config.yaml
model: "model that answers yes/no questions on an image's attributes"
dataset: "abstract colour fields from 500 small random pattern networks"
train_examples: 50862
image_size: 32
crop_scale_min: 1
horizontal_flip: false
questions_per_image: 8
encoder_arch: "vit"
encoder_norm: "rmsnorm"
encoder_norm_position: "pre"
encoder_activation: "swiglu"
encoder_mlp_ratio: 2
encoder_head_dim: 48
encoder_fused_qkv: true
encoder_bias: "none"
encoder_qk_norm: false
encoder_parallel_block: false
encoder_inner_norm: false
encoder_patch_size: [2, 2]
encoder_layers: 6
encoder_width: 192
encoder_positions: "learned"
fusion: "prefix"
fusion_encoder_width: 192
fusion_encoder_layers: 12
fusion_encoder_norm: "rmsnorm"
fusion_encoder_norm_position: "pre"
fusion_encoder_activation: "gelu"
fusion_encoder_mlp_ratio: 3
fusion_encoder_head_dim: 64
fusion_encoder_fused_qkv: false
fusion_encoder_bias: "all"
fusion_encoder_qk_norm: true
fusion_encoder_layer_scale_init: 0.01
fusion_encoder_parallel_block: false
fusion_encoder_inner_norm: false
fusion_encoder_positions: "learned"
fusion_encoder_connector: "linear"
init: "torch_default"
residual_init: "none"
optimizer: "soap"
beta2: 0.99
lr: 0.0032
beta1: 0.95
shampoo_beta: 0.99
eps: 1e-08
precondition_frequency: 50
max_precond_dim: 1024
one_sided: true
adamw_lr_other_params: 0.0013
grad_clip: 1.0
ema_decay: 0.999
steps: 3900
batch_size: 48
epochs: 3.7
lr_schedule: "constant"
warmup_steps: 190
weight_decay: 0.2
adamw_weight_decay_other_params: 0.05
Rows from block 8 of the fusion encoder of a small model that answers yes/no questions on an image's attributes, named by matrix and row number. Rows with one number belong to one neuron. Each number is 50 + 15 x the weight over its row's rms, rounded and kept within 0 to 99. All counts start at 0. After the name is the row's rms in percent of the matrix's.
Before each neuron's rows are labels from the 100 texts, of 14976, where the neuron reaches its highest value: "tokens" is the input token at the peak. Only what is clearly more common there than usual is listed. The data: abstract colour fields from 500 small random pattern networks. In brackets: how many of the 100.
# fc1: MLP up (fusion_encoder.blocks.8.mlp.fc1.weight, 576x192), inputs 0-191
# fc2: MLP down (fusion_encoder.blocks.8.mlp.fc2.weight, 192x576, transposed), outputs 0-191

tokens: "smooth" (58)
fc1.471 091:26 57 57 37 33 55 56 51 61 81 59 47 54 48 64 60 81 60 21 70 53 62 42 59 33 41 55 63 48 29 39 40 46 47 63 41 74 44 49 71 49 45 42 19 41 43 57 41 41 49 68 38 61 64 45 59 99 50 45 43 46 63 44 42 58 55 50 48 37 46 38 82 72 32 65 51 51 74 62 53 49 40 42 69 32 52 53 53 38 75 57 48 56 32 15 81 28 50 40 35 52 37 58 21 78 50 78 16 34 60 41 35 46 56 50 56 81 64 46 70 66 55 48 55 73 43 49 85 13 53 37 44 42 63 41 36 56 59 35 49 45 43 48 39 70 44 64 36 56 56 47 59 42 47 53 85 55 49 50 49 58 45 38 59 34 47 54 55 58 29 47 20 53 30 69 44 88 32 45 50 36 45 53 41 59 57 50 64 34 57 28 56
fc2.471 120:50 78 52 66 46 00 56 37 65 39 53 86 46 59 32 51 47 48 40 53 36 51 67 29 64 45 47 34 56 63 20 22 43 36 68 55 40 54 57 47 45 61 49 60 71 36 48 43 34 57 82 32 53 57 48 53 33 36 56 24 53 58 54 64 57 53 54 37 34 41 45 11 60 52 56 33 42 43 24 38 65 43 44 61 48 52 36 70 65 46 51 42 51 42 75 60 81 58 94 28 58 85 40 58 28 43 63 30 56 52 33 35 42 37 66 58 32 52 40 37 82 83 51 54 48 48 43 14 53 43 38 47 45 24 57 68 76 56 56 49 75 58 55 34 06 39 50 46 45 34 45 49 53 57 76 65 47 49 54 40 47 28 49 49 23 79 43 49 50 49 51 52 40 37 43 46 70 45 64 55 46 44 70 52 53 76 51 83 55 52 62 48

tokens: "mostly blue" (56); "bright" (36)
fc1.17 087:49 47 57 41 30 44 46 56 94 61 52 42 49 48 84 51 62 42 51 42 58 59 61 65 36 59 51 36 54 36 31 52 26 26 52 55 38 37 31 49 67 49 50 41 43 66 52 39 30 52 50 83 82 54 27 56 99 30 60 45 49 39 48 38 40 59 47 47 44 19 38 59 62 55 45 36 50 52 61 49 68 42 31 62 32 55 51 19 46 56 62 26 50 46 17 73 35 58 36 31 58 33 56 31 46 41 81 22 37 63 62 44 50 59 40 49 65 62 55 91 80 48 45 51 55 48 45 53 16 58 69 42 43 49 43 53 35 72 53 58 34 38 41 48 94 50 58 52 58 67 41 57 38 61 46 66 51 30 43 51 52 46 69 58 37 48 65 46 51 23 59 38 64 44 51 41 69 58 49 60 16 65 42 51 63 50 45 56 41 63 19 74
fc2.17 110:37 53 56 71 68 28 57 36 65 53 53 65 45 43 39 55 53 30 59 31 50 35 43 21 58 44 33 55 52 60 45 28 44 39 65 60 33 51 41 29 70 42 38 52 52 49 63 55 21 45 63 57 39 54 66 51 70 58 65 23 76 47 42 52 63 50 49 38 07 52 56 25 48 70 49 35 51 22 46 51 65 40 47 69 54 44 33 58 39 63 55 38 37 40 78 53 68 23 48 19 57 81 73 45 33 60 19 31 51 46 24 31 50 76 77 49 51 50 43 37 45 99 64 55 40 52 47 47 30 46 56 39 46 27 34 46 83 45 48 52 61 20 44 58 39 37 52 52 48 40 54 59 47 51 42 85 44 27 53 29 52 53 33 55 18 61 04 41 58 51 54 41 32 54 24 42 58 39 66 61 40 28 40 46 50 71 41 73 38 50 36 65

tokens: "smooth" (40)
fc1.107 115:20 53 52 48 33 27 58 28 47 31 59 77 50 36 25 57 54 36 33 31 63 74 62 29 43 43 28 45 40 62 60 73 46 68 43 46 62 83 59 61 64 47 52 27 66 77 48 20 38 39 45 60 53 60 82 51 78 54 57 45 53 73 41 65 33 52 79 36 21 37 62 50 66 52 75 64 51 18 35 27 57 63 43 58 32 53 54 58 34 69 47 62 59 36 43 71 36 21 38 66 50 50 55 39 49 33 54 58 55 65 42 57 56 24 65 90 59 30 52 97 62 66 48 34 51 49 48 61 54 33 44 53 59 70 42 47 50 49 55 55 32 25 59 20 82 41 64 50 65 55 36 30 37 25 32 52 52 35 75 62 42 70 63 49 39 47 55 47 57 60 38 74 70 42 54 71 31 41 64 64 51 46 55 58 43 37 63 35 46 52 37 46
fc2.107 105:39 39 38 49 60 38 58 46 60 38 61 48 48 48 47 34 48 48 26 35 39 55 72 40 68 40 34 46 48 27 35 46 52 57 27 63 54 42 32 56 54 58 54 41 49 16 53 54 56 39 71 54 41 47 20 71 43 46 57 59 50 41 82 60 58 75 79 55 11 65 57 56 37 36 37 43 47 52 62 41 40 56 63 50 45 41 43 52 13 49 46 49 62 24 44 56 81 48 36 59 70 29 53 47 63 24 34 56 49 54 43 80 50 47 47 23 59 54 71 30 53 54 73 54 48 36 54 72 58 41 55 45 45 13 88 90 46 39 54 50 68 94 52 67 57 47 62 99 37 38 53 56 55 38 47 64 47 41 54 65 50 52 78 60 44 34 99 52 56 66 51 49 41 48 44 66 64 41 45 65 66 39 49 39 54 48 37 61 36 74 79 44

tokens: "mostly blue" (77)
fc1.250 101:18 42 54 49 47 38 38 39 48 46 26 56 49 54 39 57 35 52 44 46 60 47 82 29 34 58 27 65 58 49 65 60 67 53 47 28 33 49 46 53 57 54 47 36 47 27 64 34 69 67 33 63 57 43 57 62 99 43 36 34 67 41 58 38 57 69 39 46 42 60 50 61 38 50 56 50 43 44 53 51 67 66 29 72 46 52 63 56 61 67 62 34 40 55 50 70 52 53 29 47 54 57 43 23 40 50 68 36 50 78 54 65 50 56 58 38 59 47 53 99 07 68 57 19 52 50 63 70 54 58 08 58 65 46 52 76 44 64 12 55 54 58 42 48 47 38 53 48 43 66 46 46 42 63 43 53 27 55 44 35 46 63 40 35 63 32 35 71 47 81 76 59 55 42 51 37 67 41 60 86 52 42 31 37 32 59 64 57 42 47 42 80
fc2.250 114:44 22 61 58 77 78 47 55 42 61 45 46 40 47 47 48 67 25 36 55 15 42 55 60 57 62 67 52 47 60 59 44 45 38 40 69 69 68 47 53 33 81 52 58 44 42 47 66 24 45 63 62 55 31 69 43 79 40 56 52 48 61 26 61 29 68 71 67 18 47 46 20 52 57 40 56 65 38 36 60 41 53 46 69 49 61 64 24 58 09 51 41 48 14 43 77 70 46 37 65 47 24 61 34 38 66 63 53 56 30 49 49 57 63 40 75 48 00 47 63 52 33 48 53 55 50 54 51 51 61 06 51 47 39 33 36 62 72 40 74 54 51 51 53 81 62 62 43 52 60 44 51 50 58 45 62 60 41 47 68 45 43 73 58 51 66 01 71 58 77 46 55 64 54 45 65 40 54 59 31 27 49 70 39 67 60 40 46 52 68 42 60

tokens: "mostly red" (77)
fc1.431 084:44 54 54 38 27 51 43 51 77 65 55 56 36 49 57 58 68 41 31 30 56 80 29 37 20 30 48 58 68 20 37 39 39 43 51 53 47 67 31 34 60 49 55 36 48 46 50 42 12 56 46 63 76 40 57 55 99 57 54 47 59 56 23 44 36 62 34 52 33 22 52 44 61 40 59 59 43 58 63 51 63 65 44 60 36 45 48 48 39 74 74 43 39 42 00 64 42 42 33 45 51 27 59 26 71 53 63 57 41 50 38 65 39 57 38 39 84 45 44 96 56 55 38 40 52 32 53 48 36 51 46 58 23 47 37 49 46 74 40 29 38 37 37 35 74 45 67 54 36 54 52 72 28 50 46 71 65 37 48 40 40 19 41 51 69 50 40 44 66 56 57 39 57 53 54 70 72 50 52 67 47 56 56 52 42 58 49 50 37 72 37 69
fc2.431 103:46 50 54 63 55 23 67 44 52 50 60 45 39 43 39 57 52 50 49 54 22 48 27 42 58 58 61 61 42 61 36 40 56 46 36 53 54 51 29 60 62 65 44 64 44 60 53 50 48 50 77 47 49 44 81 56 58 46 51 36 68 49 76 49 51 99 36 18 06 48 39 64 45 49 39 57 58 24 41 47 51 47 58 76 48 59 25 49 35 27 52 41 41 48 99 66 36 49 41 46 59 77 46 43 49 62 35 34 61 53 37 45 44 63 44 32 45 16 44 41 62 45 43 57 52 40 50 43 44 21 44 41 52 21 23 63 96 62 51 66 65 28 49 54 35 51 65 62 38 33 53 57 49 66 55 63 73 46 45 39 54 26 50 46 41 90 25 68 72 52 56 49 27 61 35 57 50 52 66 51 43 22 43 47 46 89 44 61 38 57 43 55

tokens: "mostly blue" (71)
fc1.188 090:51 60 42 40 43 44 53 70 80 46 56 73 63 46 52 61 34 55 78 41 63 59 57 43 45 38 38 47 52 27 54 50 56 63 62 50 48 46 59 86 57 48 43 30 71 47 59 49 22 45 64 99 49 52 53 39 99 32 36 33 63 48 40 58 69 63 35 48 40 86 32 57 49 21 55 54 34 43 42 54 75 59 58 50 58 38 45 85 70 80 57 29 50 40 31 71 24 61 49 36 39 46 50 18 50 55 53 51 45 38 42 43 60 52 36 55 54 41 51 99 66 73 57 10 97 37 62 61 55 60 37 69 40 71 42 62 52 59 50 58 41 39 46 35 59 33 50 57 47 54 58 50 35 66 44 68 55 37 68 43 59 43 52 43 53 54 36 54 63 57 37 62 66 58 33 65 45 71 54 70 31 28 37 34 29 60 55 46 44 54 36 62
fc2.188 080:32 31 44 72 23 51 63 60 55 64 38 67 54 42 36 50 34 45 42 78 61 42 37 60 50 52 65 59 81 72 35 63 74 38 42 50 60 24 46 47 23 57 48 32 49 73 60 29 35 45 64 52 44 32 57 38 73 60 64 33 27 41 54 46 56 39 18 55 05 47 55 45 60 55 50 70 77 34 43 49 51 47 46 69 20 41 53 33 51 34 42 36 46 33 68 54 67 25 33 37 56 59 41 40 63 57 36 59 57 47 42 49 30 73 50 43 43 62 53 83 38 20 26 55 43 52 37 58 65 48 48 44 40 41 00 47 68 37 36 53 58 39 31 73 59 74 47 52 57 45 67 64 73 44 47 44 57 27 43 37 50 42 69 40 17 40 62 53 49 56 32 53 39 62 74 71 46 42 46 80 62 61 34 36 52 44 40 74 44 59 38 38

tokens: "mostly red" (100)
fc1.16 123:23 76 57 51 57 63 33 42 86 55 64 41 30 35 56 39 24 62 41 62 44 79 64 40 40 59 35 87 34 56 31 46 67 37 39 55 39 50 50 34 07 29 45 46 71 63 47 59 26 50 40 02 44 72 39 60 65 67 45 45 57 45 46 47 27 87 75 31 63 28 45 34 39 40 82 68 26 20 38 40 51 71 55 51 27 61 46 40 63 64 36 37 27 54 46 61 41 50 44 49 48 74 46 57 33 54 47 19 40 49 38 50 63 57 55 57 58 64 60 93 56 72 42 23 64 62 35 63 67 76 38 56 55 44 51 47 46 60 46 63 45 45 44 28 38 19 45 74 51 55 33 47 34 44 54 45 55 44 59 42 53 50 71 58 28 67 37 70 54 52 49 60 51 50 64 46 49 56 68 68 68 64 37 45 28 54 60 55 51 52 46 37
fc2.16 104:66 66 40 48 52 38 85 52 71 56 51 33 45 65 51 44 31 62 56 51 53 59 39 61 48 55 47 48 51 50 38 49 56 74 48 25 50 26 43 47 55 60 57 40 25 51 53 83 46 34 48 36 66 63 32 59 31 61 74 75 32 45 47 61 46 94 45 33 54 40 51 49 44 36 28 60 46 58 46 58 47 39 54 35 36 60 53 50 52 13 44 39 39 60 00 81 80 58 45 60 57 29 40 36 60 65 43 66 62 71 73 58 60 59 33 52 44 66 44 00 49 42 56 65 28 56 47 56 54 08 52 45 62 10 55 64 59 52 49 63 47 54 53 49 41 51 67 58 60 22 35 56 46 35 65 38 49 57 30 28 52 38 66 53 47 60 69 52 40 33 46 25 39 58 54 53 38 51 35 67 38 42 76 43 63 41 37 63 39 57 62 61

tokens: "mostly red" (92)
fc1.68 097:44 68 28 50 26 15 58 37 59 54 65 60 64 47 29 37 48 52 40 50 49 56 63 38 55 46 46 32 41 34 63 50 60 23 42 71 27 38 24 56 67 42 68 55 71 53 37 14 11 46 48 54 61 40 40 54 96 51 53 32 46 57 47 60 63 64 24 58 55 38 46 36 41 46 62 52 30 37 69 34 68 39 49 43 36 59 51 58 48 35 39 53 48 43 36 81 49 55 61 54 49 28 51 37 49 20 64 66 54 70 46 60 53 47 45 58 64 46 43 97 63 66 58 36 47 27 66 40 47 81 23 69 55 54 45 35 56 49 67 38 52 57 47 05 46 37 35 50 51 87 41 68 57 69 48 75 83 48 55 52 60 56 66 47 55 24 59 34 66 37 57 43 53 31 34 47 55 77 58 54 44 45 39 28 07 61 51 53 43 47 61 42
fc2.68 094:68 53 33 51 34 50 58 46 51 53 60 49 28 36 42 59 49 36 64 79 40 54 62 49 41 45 81 44 59 59 43 50 38 36 59 34 51 40 66 65 39 26 46 82 40 49 51 38 42 61 67 40 67 54 60 52 59 66 50 46 60 42 73 37 12 97 58 56 14 38 26 54 41 27 29 36 80 71 23 35 52 49 45 69 38 32 32 22 26 53 39 28 45 56 55 60 56 34 46 51 72 72 31 36 40 40 93 38 40 39 51 33 51 90 55 57 50 47 31 50 56 39 50 47 52 48 48 63 58 52 36 52 35 19 46 54 52 74 63 51 51 47 60 91 52 40 46 17 42 69 42 46 42 61 42 53 57 39 53 57 18 53 55 33 41 40 75 39 62 29 46 50 53 43 68 52 29 43 39 29 30 27 55 35 50 17 50 42 53 43 25 47

tokens: "mostly blue" (51)
fc1.192 095:94 81 61 45 63 51 58 56 69 49 57 59 39 47 70 56 49 41 55 35 63 63 59 79 39 49 43 15 44 42 33 66 42 45 35 62 38 40 52 43 49 39 45 45 27 54 67 53 56 45 51 50 64 55 30 50 99 21 54 44 62 38 64 49 36 65 53 27 43 19 41 71 56 56 56 36 36 53 62 55 52 41 41 64 25 51 41 15 35 37 62 23 68 69 49 48 56 37 35 32 59 53 47 39 39 55 52 42 58 62 58 45 45 47 52 57 60 56 44 94 48 52 38 57 54 39 41 45 27 62 47 21 46 42 30 71 47 52 53 56 31 51 26 50 87 36 58 86 47 62 44 34 51 57 37 75 24 47 44 48 61 62 54 40 51 49 62 49 66 34 65 32 77 57 38 31 71 34 45 54 26 71 44 51 57 42 22 49 61 73 12 76
fc2.192 111:35 48 25 56 59 21 47 37 56 58 75 52 45 44 28 55 40 35 78 34 51 34 53 52 51 49 53 48 64 60 68 26 51 34 70 53 36 60 40 09 59 36 50 50 37 56 51 62 27 47 67 60 53 60 62 53 52 51 45 33 54 59 48 48 51 17 59 41 00 70 54 36 55 61 45 53 50 54 65 48 67 54 48 54 62 49 36 58 47 75 34 37 43 63 48 53 61 37 35 25 55 48 78 45 57 45 25 25 57 63 34 24 48 96 75 68 47 50 48 37 23 96 64 44 45 52 72 63 33 72 63 39 46 37 51 57 67 52 61 52 69 33 58 31 40 26 42 43 38 29 60 56 53 52 50 86 55 52 65 30 57 73 48 46 30 61 11 52 62 45 44 32 31 51 40 38 55 32 61 61 33 12 54 50 47 63 29 62 37 50 49 74

tokens: "mostly green" (96)
fc1.351 114:29 34 48 37 41 30 36 23 51 44 22 63 63 29 56 52 41 51 64 69 71 39 78 32 40 54 44 71 69 64 59 50 58 37 26 30 36 57 53 41 40 63 46 39 45 50 60 28 69 68 34 78 63 40 43 41 99 37 35 35 58 41 65 61 27 61 48 40 46 51 47 78 45 51 62 31 46 33 40 58 65 47 36 82 49 46 59 72 49 78 70 27 39 37 46 66 50 44 44 54 43 90 63 46 49 42 61 34 53 58 38 41 41 46 52 41 48 44 54 99 21 69 77 24 53 22 43 85 59 58 31 54 57 56 50 60 46 46 41 66 46 65 39 75 24 31 57 47 57 57 58 46 50 49 48 57 25 55 62 36 46 50 32 35 71 47 36 55 56 62 55 32 67 77 55 47 52 42 63 71 36 35 46 41 31 53 63 54 41 48 35 75
fc2.351 126:40 44 40 30 56 57 53 50 45 57 64 61 36 48 40 47 40 41 54 43 34 48 47 41 38 52 51 44 54 59 70 36 45 49 58 60 37 49 61 52 38 58 46 48 62 53 34 68 38 49 57 33 51 49 61 47 79 59 57 57 61 27 22 45 67 60 68 42 28 33 42 28 66 50 48 67 55 31 55 52 53 63 52 52 64 49 34 28 75 00 57 51 21 30 44 60 47 55 50 53 35 00 60 52 31 59 49 73 60 48 81 32 38 44 50 56 47 13 41 87 34 76 41 39 56 49 55 44 67 12 23 64 44 67 32 69 22 59 66 50 69 55 53 49 59 41 46 35 46 50 35 45 49 49 49 65 65 65 54 57 48 50 57 48 21 89 19 55 49 69 55 56 38 39 36 46 49 55 51 53 37 59 47 54 52 72 68 59 48 67 38 66

tokens: "mostly red" (45); "bright" (34)
fc1.540 111:42 77 59 64 26 55 25 53 36 47 56 46 41 51 38 52 23 40 27 40 74 58 51 21 38 49 20 39 52 49 65 51 60 56 48 48 79 64 73 66 55 47 38 43 49 24 54 47 46 38 59 64 48 54 45 38 79 48 41 22 49 63 31 33 42 84 46 44 38 18 55 49 20 53 70 58 55 05 38 41 60 51 18 48 37 73 63 56 64 40 39 47 39 52 16 69 29 42 45 39 47 85 55 35 47 47 46 57 59 63 17 71 52 40 46 68 86 54 37 90 61 76 50 38 41 56 40 51 51 52 31 55 48 61 58 53 31 50 20 37 33 42 57 18 54 49 59 64 53 53 55 45 56 43 27 51 54 13 55 50 57 72 55 48 44 59 56 47 77 39 42 57 66 47 52 53 44 68 74 68 53 27 69 56 34 44 58 36 33 49 38 49
fc2.540 099:51 38 34 51 65 31 61 51 57 51 43 52 44 39 39 52 55 65 55 29 31 45 71 54 60 71 66 67 60 44 34 57 51 50 34 41 60 48 62 51 61 46 59 40 52 43 43 43 47 32 65 51 51 52 45 68 54 67 61 66 49 36 76 55 41 78 64 66 00 58 46 59 48 44 41 63 46 47 58 29 47 46 60 62 37 35 47 69 56 44 50 28 54 42 19 53 47 56 33 44 83 20 41 22 28 41 77 69 47 73 51 72 60 71 48 37 57 64 45 40 49 03 35 61 53 45 58 55 55 44 47 56 38 14 41 86 63 40 47 48 55 69 69 86 64 72 62 57 33 36 64 58 43 42 71 51 59 39 57 37 40 63 88 68 59 70 99 62 38 57 40 43 67 53 40 77 67 66 45 43 63 44 51 36 75 55 48 65 51 73 62 45

tokens: "mostly blue" (55); "mostly green" (42)
fc1.504 081:50 72 56 51 45 22 58 52 95 57 75 46 44 56 32 62 38 59 32 81 66 74 60 60 51 49 34 37 55 35 51 58 50 31 53 36 49 35 56 86 56 60 56 43 54 42 49 49 15 49 75 72 61 55 36 53 99 52 56 49 59 48 49 28 37 63 47 36 57 46 50 59 46 66 58 37 35 45 69 43 57 54 58 71 33 43 44 51 62 67 62 39 53 32 29 81 36 30 48 57 51 21 55 40 62 44 72 40 43 53 36 65 41 60 45 58 58 46 50 85 51 85 43 43 62 50 72 33 49 66 52 63 59 46 59 40 59 36 44 53 45 25 53 11 59 26 66 29 48 52 73 42 55 60 21 54 60 29 49 67 55 62 43 49 45 50 51 48 52 44 62 80 64 50 54 46 56 52 69 21 30 45 44 28 33 63 39 66 49 49 29 45
fc2.504 082:61 34 50 65 75 37 58 41 57 69 56 54 41 55 47 59 69 24 60 56 69 55 52 25 56 70 40 47 43 47 25 44 51 45 52 83 56 26 33 18 52 37 31 52 54 34 54 22 42 47 65 56 52 53 76 39 66 45 42 61 55 42 67 44 48 36 33 48 19 32 47 24 61 59 37 49 51 58 60 42 64 45 40 62 41 40 40 48 60 55 62 43 51 57 35 79 82 27 48 39 43 80 58 54 62 48 61 49 40 63 50 74 46 92 67 29 56 82 45 53 98 59 88 45 54 50 66 40 58 31 44 44 50 18 63 88 61 23 42 61 63 82 53 68 42 50 68 36 36 42 58 49 66 29 37 41 45 29 37 53 40 50 67 35 20 36 56 68 43 54 53 55 40 53 49 39 27 47 25 27 38 43 38 41 54 46 68 68 58 54 35 45

tokens: "mostly green" (54); "mostly blue" (46)
fc1.144 103:00 57 62 37 36 43 54 39 47 57 31 48 57 41 54 58 48 58 56 54 57 52 65 35 49 71 32 80 58 67 42 55 56 50 42 37 35 60 42 55 35 44 46 36 32 38 69 30 72 67 32 49 46 61 60 53 97 72 50 52 66 52 43 38 64 88 50 62 58 52 47 70 56 63 71 40 38 59 52 57 70 77 36 51 60 51 54 66 73 81 50 56 30 52 64 71 43 45 29 26 57 58 61 33 48 53 45 29 50 72 57 36 38 72 75 36 72 42 57 99 45 55 56 22 54 45 52 57 67 57 15 63 61 53 58 52 54 52 35 63 51 35 58 69 29 43 42 72 63 60 42 41 41 45 61 39 26 38 57 31 59 65 34 43 40 58 26 68 37 72 80 67 58 44 42 40 51 60 55 67 49 56 27 35 21 49 62 54 48 61 47 68
fc2.144 102:38 39 68 44 57 29 33 62 34 65 12 54 42 32 25 47 41 47 50 79 29 57 46 42 55 41 48 34 55 62 39 55 53 43 50 57 58 56 44 37 33 81 57 43 58 33 44 61 36 38 44 36 50 24 71 44 49 38 55 55 41 48 42 48 24 56 65 52 59 21 39 33 53 49 39 58 49 57 34 28 48 60 49 76 69 70 50 50 65 27 42 59 49 38 15 50 67 65 51 59 46 29 56 62 58 73 51 54 67 57 48 59 58 58 49 81 61 39 31 56 47 57 48 50 39 55 49 30 57 86 00 63 49 44 64 53 42 50 27 65 48 35 50 88 65 53 65 65 45 52 41 46 48 45 63 43 61 43 38 63 37 21 70 50 61 99 34 62 60 78 62 67 60 45 36 47 48 53 55 42 03 48 74 48 74 56 53 65 72 63 46 56

tokens: "mostly blue" (82)
fc1.13 102:34 54 62 37 31 56 48 49 37 34 18 49 53 61 50 52 30 66 57 70 62 44 66 48 28 57 36 81 49 39 69 60 58 39 70 32 44 30 35 50 43 37 55 31 52 38 63 45 71 62 29 43 73 45 71 68 96 61 55 44 55 46 52 43 49 82 29 47 35 52 48 53 41 31 79 50 51 40 49 50 58 69 53 70 40 46 49 56 83 80 58 39 55 41 43 87 65 41 33 49 63 51 57 11 47 39 69 45 64 71 36 43 52 55 73 55 63 50 68 99 19 78 50 44 53 32 49 81 42 75 21 56 53 42 47 67 58 67 10 79 50 58 42 56 54 43 61 59 39 57 45 40 43 54 52 42 46 63 40 44 50 63 45 55 69 51 57 67 66 66 77 69 42 51 56 39 55 56 64 72 60 47 39 50 29 56 58 61 44 47 50 74
fc2.13 097:67 35 44 44 76 37 53 40 28 54 60 32 54 40 44 41 81 42 26 49 48 47 62 40 53 60 63 55 53 56 76 53 41 48 21 41 42 61 59 37 33 86 40 38 34 47 56 64 18 57 57 58 55 44 60 59 73 50 60 54 49 54 22 71 46 69 67 58 33 34 42 42 48 57 33 31 28 61 29 47 39 75 47 84 60 46 50 25 35 32 50 47 58 19 67 77 59 60 29 63 45 16 52 42 45 40 50 50 58 46 71 44 64 60 52 75 59 21 53 71 63 23 46 54 36 50 50 48 45 46 11 62 50 39 77 36 99 45 59 52 42 52 49 58 54 51 57 53 47 43 38 53 54 42 42 61 46 50 38 57 32 56 67 48 61 95 34 79 36 79 50 52 52 68 53 61 54 61 45 52 40 41 81 34 70 73 45 64 65 77 28 44

tokens: "mostly green" (99)
fc1.443 096:67 74 61 26 41 39 42 38 39 49 49 39 60 49 54 48 41 48 45 71 89 51 62 36 51 65 39 60 60 45 28 56 54 65 33 26 45 59 68 55 29 72 39 22 46 40 49 54 47 94 14 81 55 62 32 59 89 44 40 34 44 43 45 65 32 39 74 38 58 50 46 58 43 56 48 28 55 53 62 52 57 63 38 71 41 47 36 60 67 57 58 27 35 30 70 80 43 34 50 62 34 40 57 55 26 37 48 31 53 61 35 47 46 43 58 44 80 42 39 99 43 82 42 33 30 42 39 71 81 63 25 49 62 45 29 44 46 47 65 45 46 50 60 52 43 22 31 61 54 55 50 69 44 77 33 22 66 31 67 48 50 58 58 44 69 41 48 61 57 32 41 48 54 71 49 32 58 57 69 61 56 50 33 28 40 58 64 36 62 40 27 45
fc2.443 097:57 70 40 25 52 56 65 50 45 40 53 57 41 41 34 35 27 53 43 67 18 54 37 33 73 39 49 33 58 70 25 43 49 51 58 27 39 42 38 26 26 59 41 58 35 45 39 69 98 58 36 51 66 50 34 53 72 50 46 46 36 24 44 27 33 99 42 49 38 49 43 46 53 49 55 63 41 16 49 32 48 69 64 70 58 46 68 52 64 38 45 39 49 39 00 53 68 59 48 52 45 59 46 59 58 64 35 35 63 86 83 26 52 43 38 52 28 21 57 34 36 37 61 43 61 43 48 35 51 70 62 51 46 51 38 93 49 70 69 51 59 59 55 63 69 58 49 42 57 59 68 43 50 45 57 60 56 62 53 21 60 58 58 45 60 77 43 62 61 50 59 51 45 54 58 39 40 47 44 48 37 72 58 15 47 74 46 33 38 47 69 57

tokens: "mostly red" (45); "bright" (33)
fc1.34 105:60 78 54 51 39 56 33 41 39 47 41 37 45 46 57 54 45 56 52 74 57 71 48 39 50 35 29 32 39 42 68 54 51 37 59 40 45 45 49 41 40 32 65 29 48 43 51 38 07 56 36 57 84 70 79 71 99 50 47 44 83 58 50 49 52 81 51 55 48 36 43 27 43 36 83 40 31 71 76 48 56 62 32 56 23 36 58 42 34 66 61 63 61 49 32 46 59 45 68 73 46 56 63 33 49 15 38 60 58 69 39 68 43 46 56 47 39 56 54 99 35 42 49 50 68 56 64 38 56 56 42 40 40 10 47 39 32 38 22 61 67 48 63 40 77 55 63 58 40 45 68 36 65 47 62 53 59 52 55 51 32 56 53 62 47 46 55 58 70 65 61 72 74 37 34 50 70 44 70 81 38 72 63 54 37 36 62 46 69 63 48 56
fc2.34 118:57 16 48 60 49 58 75 47 61 61 45 27 59 53 37 60 50 39 33 34 18 46 54 37 47 53 44 54 76 33 53 58 46 43 26 40 54 34 38 55 54 53 39 49 20 58 49 61 55 45 69 30 44 60 55 47 39 46 68 76 48 59 67 68 49 77 63 45 28 19 43 51 49 26 63 55 72 47 90 69 48 55 81 79 60 46 57 53 33 79 67 34 35 48 47 43 53 55 50 31 55 27 56 48 49 60 47 55 60 14 51 39 40 98 41 45 45 56 63 45 94 41 48 27 19 51 34 66 36 40 43 48 47 47 34 45 73 47 59 33 56 60 45 80 41 45 64 17 34 82 51 62 51 41 59 52 44 47 54 56 60 48 62 45 62 80 28 39 70 42 60 51 30 69 45 43 65 33 36 66 26 20 39 53 43 49 51 76 47 58 36 53